config = dict(
    model='contrastive image-text model',
    dataset='simulated grey scan slices of phantoms with and without marks',
    train_examples=245000,
    image_size=64,
    crop_scale_min=1,
    horizontal_flip=False,
    translate=0.06,
    tokenizer='word',
    vocab_size=25,
    loss='softmax',
    embed_dim=384,
    encoder_arch='swin',
    encoder_norm='layernorm',
    encoder_norm_position='sandwich',
    encoder_activation='gelu_tanh',
    encoder_mlp_ratio=2,
    encoder_head_dim=32,
    encoder_fused_qkv=False,
    encoder_bias='all',
    encoder_qk_norm=False,
    encoder_layer_scale_init=0.1,
    encoder_parallel_block=False,
    encoder_dropout=0.1,
    encoder_inner_norm=False,
    encoder_moe='top_k',
    encoder_drop_path=0.1,
    encoder_num_experts=16,
    encoder_moe_every=2,
    encoder_expert_mlp_ratio=0.5,
    encoder_experts_per_token=2,
    encoder_shared_expert=False,
    encoder_patch_size=[4, 4],
    encoder_conv_stem=True,
    encoder_depths=[3, 6, 6],
    encoder_widths=[64, 128, 256],
    text_encoder_causal=True,
    text_encoder_width=256,
    text_encoder_layers=7,
    text_encoder_norm='layernorm',
    text_encoder_norm_position='res_post',
    text_encoder_activation='swiglu',
    text_encoder_mlp_ratio=2.67,
    text_encoder_head_dim=48,
    text_encoder_fused_qkv=True,
    text_encoder_bias='all',
    text_encoder_qk_norm=True,
    text_encoder_parallel_block=False,
    text_encoder_dropout=0.05,
    text_encoder_inner_norm=True,
    text_encoder_drop_path=0.05,
    text_encoder_positions='learned',
    optimizer='muon',
    muon_scale='match_rms_adamw',
    lr=0.0021,
    momentum=0.95,
    nesterov=True,
    orthogonalizer='polar_express',
    adamw_lr_other_params=0.001,
    steps=9000,
    batch_size=256,
    epochs=9.4,
    lr_schedule='cosine',
    final_lr_fraction=0,
    warmup_steps=450,
    weight_decay=0.06,
    adamw_weight_decay_other_params=0.01,
)
Rows from block 3 of the image encoder of a small contrastive image-text model, named by matrix and row number. Rows with one number within an expert belong to one neuron, the router's apart. Each number is 500 + 25 x the weight over its row's rms, rounded and kept within 0 to 999. All counts start at 0. Numbers have three digits each.
Before each expert's rows are labels from the 100 images, of 14848, where the router gives the expert most weight on average: "strongest on" is what is common among them. Only what is clearly more common there than usual is listed. The data: simulated grey scan slices of phantoms with and without marks. In brackets: how many of the 100, against the usual share in percent.
# router: router (encoder.blocks.3.mlp.router.weight, 16x128, trained with AdamW), inputs 0-127
# up: expert up (encoder.blocks.3.mlp.up, 16x64x128), inputs 0-127
# down: expert down (encoder.blocks.3.mlp.down, 16x128x64, transposed), outputs 0-127

# expert 1
strongest on: limb (63 vs 24.4); crack in bone (37 vs 16.1)
router.1:485464523485458520454506471508493458529530485539469469495497487464534502490476489492526515554496576513499521492491493523502507497499501503522468498531489495499482548525493534473518497484514512512520506529518524522500493508486487480500487494503469509522502545492510487465504465532502520512476498517503508508471478441497515533505487497479554470467498452519546486519562532533428495480477
up.5:487474515523522484494518513504500501553487520511475489503511478515503517527483526542496486501488479541507462474451478490491538516554502487455494489467518532521548488467521526503491522503485477473449502533507471496463505490497512515506483512499518523476462463531508494441487513523506549502535465477483512514491497498449515496491497495510521494502493537452566505541481535464534477557483
down.5:453538525481521499501530554506492522513517487485429510449510498526497504504483521506484514488503475523478521519505459504503497519499498521523486544531499478544499504500495476502521512445475498535498505506471522516506475494496505487489539538426479504467500527487495510520507483496463520532499493528469541485493505471467506518513440550510484518457464503505482507519461444507467498465539
up.6:476487463527482497508524483508482527526479490466504500504520511514477484511534488488459532488536516477465485536538550514467485496524515468515478545464504501482496485497525501498506520524472518486570533446521508486494490478479506452485520517483488502490522527533524481538497522526467465500546451509533513530458509541479528481489521499515506541472467461503524500466520460456503517516511
down.6:524507506457478476482490516493493525484504477506478511486496519488540480504489479525470457519506513538514474478524495525431513505470525473484522462476506521495506479539535526514490490492467511549512471494490492472508501566476475486431486473498558509569501492524464484548508508498495499521515511501502470481523483491504528500489526487558515522532525509478455466523533496496503516538509
up.7:466543454510515504505467489487521523548494507471483533475484553551486450498525457518484519495509495536522460528504529509473468498495442488535530472499506571498494508533536538467464500462519482470481513520464477520482532532446531521521511484499494472511500503494523476528522521520481504494513526505520487485474491515480463508499527487531496489498516519523495536513477477477499524482498
down.7:542453484453499494468513507519482459526513500509512514517529484443487522480497480482488462521461474508528537510442507500482436464529539495517507515514464485517475444509495486511508495534516491491502515488518506509473509482490522539508504524515525497499494453477484529547487516501528473515515485495493450448484497464456526512530505513518545460490477483488469543535500488526497529492504
up.8:491503526516503490483518518530493496533510516481484498495531489566494527493498506474499444476516484538497475468567530473467477516445452497533522473528486545495528490494491493479518459463505487499497497517525530532484499511481500518497504489533491502472510478474507485490503536493460488532497488484487535536493517493535523546478486526445475470505460484492477521527519487443531529524545
down.8:470523482503502495447506508456495493478492474516538493508514514477518531473519507498506549501526508429532483500511479501476469463515494517491500507518497474483484462487492490524519516484530465516535561515501494493501534505491504533528504537485464461458537501487536564509537470549519488502504511529493486444495467497496498478532513528498483454472488500562481501478488467517489526468512

# expert 4
strongest on: head (100 vs 25.4); dark spot (42 vs 16.6)
router.4:506512495522536496485500513520498494481498536468508491545504503504516506508473497514502513510518501472501452502523482519513486460519438492523483505520484535512537467554496457537517472486515496467532536515521443514481498519506495500518494552472481511473492470542483475528520531482506506480498476497534503502478516466477489443495454513492526539524554517486512473479485451508543552545501
up.0:553509473496509479538472500506460502533505519501549487476474509532513503483505473514514502476476474504495517517538516492532511501501543530499567527504467526488503493560445507522485452529502473499481528520518494493488486513481426495500493475472547486475500471513516466491521438487500475504482499500482493480515521455538538516480474523489490516494478480521540526513540508522460499485511
down.0:493487483487516459506500468519510527518518543508512507522465497487539497517561538489442520513476482484480478503515490511492507512563480516500478483476520445479494513483498506509490460521484476511507476513498486543562496473487511510476529476473503532523486471456487522490499506505453525459503518485529522502526503516502521491505534473512474491507512491510470550461512552518439461452470
up.1:480474541525510501520514458518487529500543497521505519522442494522534491536472475504475540474472489452487504489493562464517473503518559491479472505524505508490470508504498501497507452513528452446513482497523507512513518457520476505490471508506490483528488501497522457499482519511565533496454481496494552491543504520508477505517481499515471486471490549508514463482516542479481515508499
down.1:523484487480501552525505525485494492555464544484504478511534504485505492509506526471477506484503455447504515482515513537539499498490455492462491514495515461512458536473484491491520523438515505501486481544504514509500561504477534476482531492517465486518492514511462466518542484524470522518504508481514447516494533492507535522517514501458473557514515518485505510531531476487494459491466
up.2:502509453509515502503555481501494538505493490483476500517499508520497495443506494497510524476437480528481505511540472475467527473501492489530480477535505511511515469521496482527506491457510532533477455482477507490484502553510519513525527501512476476478530489501525497469496535481488495535483469472511460554460489492504491480481498512530529427503473507515512550476474535521543474504554
down.2:486508542483508483470486456499476510530500483502493475505479470491481472485484519481490481509523497478528507514521489492567466493534492465521505474509498478466517463512469491497536475508498541498541514501524493487501492449485522534495560481494530500506504466427501499529513475444527524535470529535474521487510476492501482462516502527503493565459530502471487525486529514526453533490492
up.3:512509484483501519471485480533475472478548495510484478451552477484512491484482493494499493528516581524472491527474494525513528493499483525484487519467488461478560520502511544513516515472534502518452485519490504507498465509515547493454459489463484513518517488491498524483490479547464518501478530558484514496476506472500473504467455502497531528491501487497531502503483533528466477549489
down.3:526487516546522504504485502504475503489472491479495516519496561510494489525475503498508486521517463560510543508497504513486485517468560530497492527530504539487532507527494490473526518516520497504459508529507519485492504442459483483481522508507487472402458506519480474495497492499519486506516521504526479507481489520502492506538500524543487526492506493492493442469540443460497545480479

# expert 0
strongest on: bright spot (92 vs 16.4); head (84 vs 25.4)
router.0:522495488482520493506484530575505453514513509491517527521524516488497477515497503489538478461510498513503490495489470486447504486494480490511481450539533456533478500443496531522477484494505458488459472486521478528504536526469472496489524517527531497489488490466488495506496506557497490480505469515514432556536507472457515527516498484480489525499481508512539439482517512484477467500510
up.0:518520483450573491537480519527528498504520527507512503515506492503515518501507486472459475545482468520494457472507501484503508499476461502532519457479493514484495497519474519558482527478517537506497462491508508501498518472482487493494530514462453472531538484484493524475483529480540520505469492500529568506447508515538472443462469513504516503479468481502509479485530486494524533517529
down.0:505492518516509526517492536503525503451442484526489474499495489455474479473510494543524495517512458498475540526497484504477496501470526484464525507513506547540484459559502516487519504504475440504487492511471481454519535526460462486438453533500514476498530535454523497518510527528491493496490529511516521484470489533541522496513485521529498460517504513516518498501474462525504505483520
up.1:469489478508510500517509515495487512445513481515470530490511486526482547507516463451476473503526490524490478516505521486540485505472506516503527475538545494528519476456522492507545526495486491559468505515478509522456485508520520508435462491517500494501559526510499512450486476465551474474459486525527522482513489507509501498425506520471519494540510498534491528517493510479480499510520
down.1:510473502513485486504483518501489513524508506496482472509519499529507518557444522540509509518490503520522534480463492506457526473526458493494476497513516505483468530527483516462492528460519510498528485503498477488488508518488508434534528493475492489547466523463486477570490511505461526539520487480537451487484488503497485525466526492576500506506522525516493478460487511487560490481488
up.2:461501484530516542559505533456504464462483473473493487509488491506484521503558490518497503486509464509525472512534502494521509498481490500516497499432525472499491511521536469502519520561442510507505524469500475507484533565496482514457483505467483461463511545537503513525507508498505498498463538525511484499514507518480529522481481500480469467497477501518486494518491472476527498528562
down.2:515523479487482621531510503490460501449488508475501488489469509492509480464522490452491522500497501496504528496487515472510517462561531496504489532514473528526516517447487534500498495459512521513496491533528469527504511467514480573503489529514503510466487515491503457516476501482501531461521489497494493500496508549500482481497493521499506515481460510532500525480472470472483479484487
up.3:504557500505485488518455494528506485462485476516507513469517511498516517519475488534461517494485486536516470509498522517531502491572497498455496445540506484490465528539486535503448467484542519496478461513510497508520498473483527516509481560500496475500532519482466480513523533474550512487498467462499504490464510464471470495515533512481456514492506497483475483519535511505557503483518
down.3:502512498493551518533491517457553478572510529504480470491475536513506540483489533505520496498488453494540519525512516547485490469460501495497505481475476491535487464496442506487531494501477505490496545488445508483534521480540486524547499482509478474521477528561496533496495503450483486531508509470467494490482526479483483502518486499481494473505507489525457497530499516505480537512533

# expert 10
strongest on: limb (90 vs 24.4); low contrast (88 vs 25.2); noisy (62 vs 29.6); several spots (38 vs 17.4)
router.10:468515489489475482500512525508497508514502555488472479488510494492526527471501474445497521468499509510512475516493474485478491476492518493466521444541508514523521467546516498531497499492492448493534475470508524521520493524514519505551501466456495452511518479501529560501500492493519512522493473462450504431530529503497489494510456548515518513461499547520493546496519526488485527527496
up.0:515480527486506454470506479498471517498507485491460492487482481511530482509531511444542520530539496496489442527524469497498504477490471514522515477497508525482481443536418489443542535502516508478469485532505484507504526479512478497542474540478490489527513535543511497516541515489487477488479510474496521515526484486504507529470509555490455482483535473499508532509488478526487526508509
down.0:503482498497514515528489529536508548475491507490477522520503468497463501492504502489517418520462527493547471468495516490519500498472531497522492520506509490490538503478545517538474514518481520487526539487491456493513493487463508512508481500487466510511497398501489491455506517497483503513493511507495526474489535487530474480546525494543523491484534505513512503429508535481543500531481
up.1:534517488546463494492501514456509501495524476493477518484462501457494486481504465537515460535490453479495503532499536532509521533464525490506471442480522535494546535499480484504522473525490493548503525520482468527508498548449489519525433503463510482517489508476538535491500502478495524479501492498507535476489499542513475481533538498484491548530463525495467506486501509503508476514515
down.1:509499491471490506501496491471531490524529491485513522468487478493491524561447488536475509478521502514460483509554551507506469452495514488498510486524474483480486540507538513540493538486496535530511492469495523512504484457459480536507544487455536513493484522485477492509519542467463489483507518531453493514500478510466465509515449490510517482496504477517471481563510512498464492492544
up.2:511507509465536452541529489526527481495506489489503556499502533500458517523491476515515516494523518498570557508524459494504496521503473510478489497526493494486486502482501476495480501579474475513514456463509523521562492495449514498491486491478527477476483530507478494512513511505526455531482515516485531477494528452522477502509535504506491487510469551448483485481526522473486482470512
down.2:499498477521509478522529486457497525502486491549486432503522495543517501481462515497478489487510479529509534533460502548484479470522537496476458472466500524520489482530511499435540448500561514490489550511520512532544527467525497480464488522512511498521514482510470543508480517493471488512492502470502449510492516485471499478522486497556523471481492501511491477520492492510519524509518
up.3:489516515549516450506516526520520462485529505500499516468492483528462526510455510514496490552474537494511496514460475468466496491474522510529535523498484478505512517466492517542507526523513487488529502518511455502482528530458447477463524482515503500533466478486504465515501503501535521523470513445482511513519531498530553489493498479429512499526499517536518475520488486446496531518513
down.3:464517471477466525470484514490489484482479470492513485482498511475526520526520508490498527463524456497484504516548500491525528472573478495497525532517513518491514513465476486459493490511480470470517469511541509512456494505502501505504471501491491473547517488460484490553501491553533496503513516508501518558500477486475521516504523450520511479505469549524467543482532484451545491474533